A small image FSQ autoencoder, trained from scratch: decoder norm batchnorm.
Rows from block 4 of the decoder of a small image FSQ autoencoder, named by matrix and row number. Each number is 128 + 24 x the weight over its row's rms, rounded and kept within 0 to 255. All counts start at 0. Numbers have three digits each. After the name is the row's rms in percent of the matrix's.
After each channel's rows are labels from the 100 images, of 14976, where the channel reaches its highest value: "responds to" is what is common among them; "colour at peak" is the nearest of a few named colours to the mean colour under the peak. Only what is clearly more common there than usual is listed. The data: views of escape-time and Newton fractals.
# conv: 3x3 conv (decoder.decb.1.0.conv.weight, 64x64x3x3, each kernel summed), inputs 0-63

conv.56 126:130140176132108142159128132139050105125110186134112037151135118146117104092136116115135131160140131117147117121154142107105120111093131136145126120134130122153124112143148142092115112112099133
responds to: vivid
colour at peak: orange

conv.24 067:150145141119142137127166131117120113114084124131099118124139172143075106165120132100188115135089125159098075111047145110113126116117135151118128125080141120150117130130132136147138131112136131
responds to: grey; dark; Mandelbrot set
colour at peak: black

conv.53 111:138144126122128138127156127124123130130136127148121122164126133142127120145000118140123131134114133139121137144120124118121130150158126125129117144143125137121160123117196132119124115154127110
responds to: vivid; cool
colour at peak: cyan

conv.59 096:131088117123138117100121191126111141112114140133112120126119117097091142070129162148159078105114127146125135091187158141134140134105131113119124136120081081153154153096132129142160123126123101
responds to: pastel; tricorn
colour at peak: pink; white

conv.0 092:144157105111123118145109148131134131128130108132119131151128109171099102132083113143123154127099179127127125149125138149144153182133137117118154109153121148142158122147210101139102156195118132
responds to: vivid
colour at peak: black

conv.21 107:106141137122128130127128143128128127129131127125126127123131124137126116109126130133130143144122129116132127111135125127133127132106127123134000133125134122125123123133124124122121019130141118
responds to: grey
colour at peak: white

conv.35 109:157130121124096138160136137135098122128147110127114120167101108149137136113116116141118072116098227132147131158116132115130131168170130096131108094168114136129154137113144158161122108146141117
responds to: vivid
colour at peak: green

conv.46 122:145094131146116133099105097127105138098123145149152091032141160117099163133128129122132112112136123135126166145139132118129128087122123147121150127108137147121087133127162092073132139101120165
responds to: vivid; Newton basins of three roots
colour at peak: purple

conv.45 093:119086138115126114126124120127114115110169103160092115127100088118135172152101137127131088102137108124120123131142097131123092072141109127127107176137147134124188129093161140082118103126087118
responds to: pastel
colour at peak: white

conv.28 120:138151139118097137115137147129116121114138146144114131135117148166154072120153134112127146152125151133137126125160115089100124115112132120111145000135124106153129124146124148122134144120112130
responds to: vivid
colour at peak: black

conv.54 102:123135131137128131135126138125124128130130133135131124115132126147127118115121128128127136142119128126129132121140127129130128134113129113130000135134126127127122129141129125118131000129132115
responds to: grey
colour at peak: white

conv.10 116:122122123128062124130128110112091125121123117155084125169112100130144154160155144150125058117131151122116139118079116159141086090170130142109124076141138144132173129127112152141121125121127139
responds to: vivid; warm
colour at peak: orange; yellow